{"arch": "resnet", "model": "self-supervised image encoder", "dataset": "rendered dice on a table", "horizontal_flip": true, "color_jitter": 0.6, "kernel_size": 3, "stem": "deep", "projector_hidden_layers": 2, "init": "orthogonal", "residual_init": "none", "optimizer": "normuon", "lr": 0.0058, "nesterov": true, "lr_schedule": "cosine"}
Rows from block 6 of a small self-supervised image encoder, named by matrix and row number. Rows with one number belong to one channel. Each number is 500 + 25 x the weight over its row's rms, rounded and kept within 0 to 999. All counts start at 0. Numbers have three digits each.
Before each channel's rows are labels from the 100 images, of 14848, where the channel reaches its highest value: "strongest on" is what is common among them. Only what is clearly more common there than usual is listed. The data: rendered dice on a table.
# convs0: first 3x3 conv (model.blocks.6.convs.0.weight, 176x176x3x3, each kernel summed), inputs 0-87
# convs1: second 3x3 conv (model.blocks.6.convs.1.weight, 176x176x3x3, transposed, each kernel summed), outputs 0-87

strongest on: white die
convs0.98:484471443488509503481502516499459465470491467478465514509495476489486477507465478486493485489531478511455493507501505507502502465512522475523484521515497543498474493506522545508454516499472500516479498517461543478494520565519521481524452510504511469482490481492489
convs1.98:506511523477452456501505526495505484524518484525471494498455497536497504467474464482494463548490482494446502502546526495490526504448503456476477490492462512500529487456441477517433472496499455516490486489487492509480502464496512538465494495508505469500464497528505

strongest on: white die
convs0.149:509520540531454558535470474520550502544461493488503489519484518459488484502466486480485499483489494517508479507504508490467515504454532515476477473484500497504515478535468490507477526481471503490500460531493626502491479495529505495516460461498481514477477507497500
convs1.149:485508441547482481466497519456522507486489520519481518526487550496494497503484509510511496533488559475518492492503534503416470497534547474523465498507490540475469514485508534493494548573518554445522501502540448514492515498490497503531505479511517500486479496478524

strongest on: dice: three
convs0.31:533428511461479499529475487493499501487520495486499496486507495476506503479479532496495493473509493508476520477504477493500528505477480513505524446513520488504511530456485507565514465521483494464517519498505511442503506484568488515508485520499519473503539473502515
convs1.31:478442495519509466496496465507442493487489515486500499499485455470471477494487467460421525472478466479483507485497485492455482475514498532463493493458514481473494505502493473493487492499461518522477491487415519515492490446520504490494496518527493498517536449501527

strongest on: dice: three
convs0.95:490507535435489515491478513490521500514525492484528492467494479495489525553468517479516505522499488519508551488482545583500542492476482478526561495475531480508504467527508430471487459509526488500531525489481520510462532500533498495510504477496517515508506505478465
convs1.95:509511503493468526477499496577500495500493492487488452491543521443466482502513464492490485486460517478440497488478477496497495514479486518486502512539501484516511561417510448491457494488508502488579490474480508523517488440517483512513495526508497478511524508523518

strongest on: green die; black die
convs0.7:514478501461511434510470530518501466534519494501527493524489436484495507515436496520516494520479470468522491480521517464537498485460486466492492484535509500494495515480521470484494449477485541501519507483496607516477464450469502463528446499512504524506511481487495
convs1.7:502500501499554478521455529536523482492495477496498499515509473507488541484501470549501514488513530492525514492494538485536503502488421481487517497484499559545521503481485523495519467482459505533525517505452474509500495392492504502520484478496495495498480498492516

strongest on: dice: two
convs0.23:479544520436536512484496454526497515499476532510478497487424507504522520500464492489509482492516502492511570520496477465488510486493478495496530472508452520508533510486492508502487462464502478473514486441524483483481481493528473463487486500455499484494494470479486
convs1.23:460478524500503477522518491505521496483487466509460502476507509540516504520484509466478499498497505479510490516469496416514506447492500512465542478517508490541485473519548535497485519511496460515536479528497495468456518487490492517465520511474525453490464520508518

strongest on: dice: three
convs0.63:493481476523498506513491525489489521546538451496477500492480521515496495531547475530484513490477496495534530499461515514510479521453514486455453506500504487514472513497505501445496495500488496517489495519475465508542496524474481483502492497534514554506571523507495
convs1.63:510498494493463448514494496502499453501474507513552475437501510535528491513483507514488496505490504500454491535497496515442469473495508481527458547505477512487541525502521491466512507547511486489520491479520521509508517502475516520464483569545465490485469497465543

strongest on: dice: one
convs0.29:475489439585516496512505524499478496512498524515511506503444497501491491482490491504511516529524485461476533499494497475473481585560438504466478480508476531494506528476488531500501508481498487493518533502526524478485484535464496493507517471501478499487488489498509
convs1.29:503507497496491521488485474420499480468510502489482507499519451488512517511503504504478479496499510522505487452570494521537499491492498511508480509509508497497476482540505561484523452445539494509479487509500460504490480535483528510514490523489488480493514509451490

strongest on: white die
convs0.91:480519512520499535508501455559550500502469507536481501493480483537507490481487492483530483557517456502508525520519505487488504521520455496474436494534452508518485494485464542497476478525468493506528497493480533520484524510495513473529511507461515478478464478477503
convs1.91:483505481461484517513493487450564560470509461472500509528514525497495532538492515501466480493524543478501469488480461494500543507530507475494521519503477541470515517515509505528515490496504503505479492495521438463520464533479549474492504489511517507489452499486504

strongest on: dice: one
convs0.46:482482511462544515487463540504475515477525518477490517516496503501539501504470496517475512507504526538510527519469502527522472470520473500493477493541523493559505471506502534553473488485481493487461451497510549514474458514549506495515484494496486487475488505464500
convs1.46:488502446559478501480489489510496477479497517512499530474544536513455486530495480507505505572515500497499508510454511530494476482479508485501489524476496473513561507474506531486481494477470536535509488483493506505481510475490474489488494576506513524482494493492468

strongest on: white die
convs0.12:484445480512495516484493487471464545472478505518503526498496529448497456480535437500501511504499453521499512541484510511517487514498523512520456512474519500490506444512473507509495525486482506477502534508473529494511534532558499550516472483540498472476559462500530
convs1.12:472508515514452452531524502504556442480497481532477491477479524524522496531506499464505476493525464484509490530491519495484505487490507518500442512505470490490492488494492471542455468558498499502500480477475487523500538507468525529481476525489440486466522505495515

strongest on: green die
convs0.69:506503511520493491513489473456477501482525494499490527495434450527457499457454490495479422465517496499491506467469543476491507522484498474479488469507473531561524497476507521502497502502480569516455481481518492463516462442506480527533458461472493507496529490458477
convs1.69:513498514586544496525531524437482519475571510509508518490525504501472514496493502512507523460549506545528492492442549508539490499465506521503510458481499520491496531544488485523493479475485512510489514521493540507480501435481504531478499490504477519534477521484542

strongest on: dice: one
convs0.74:483504509445477482496483510432494485478486470485504455484491464486506463514495498479500515510489480502518599480478546554490514500412483541510513493499525486490558519463533446520475505516475507513486478492458493538525524497530516518533468507520528503507489544507507
convs1.74:501509516558519482464519517488502512520483528536501516488510521446466497519470512508483475510464480507563475507449470524495508503500479498565492474492497463476548455512519465498538526506526510491535508499483478496476500510500480479501496549506470497476483496469409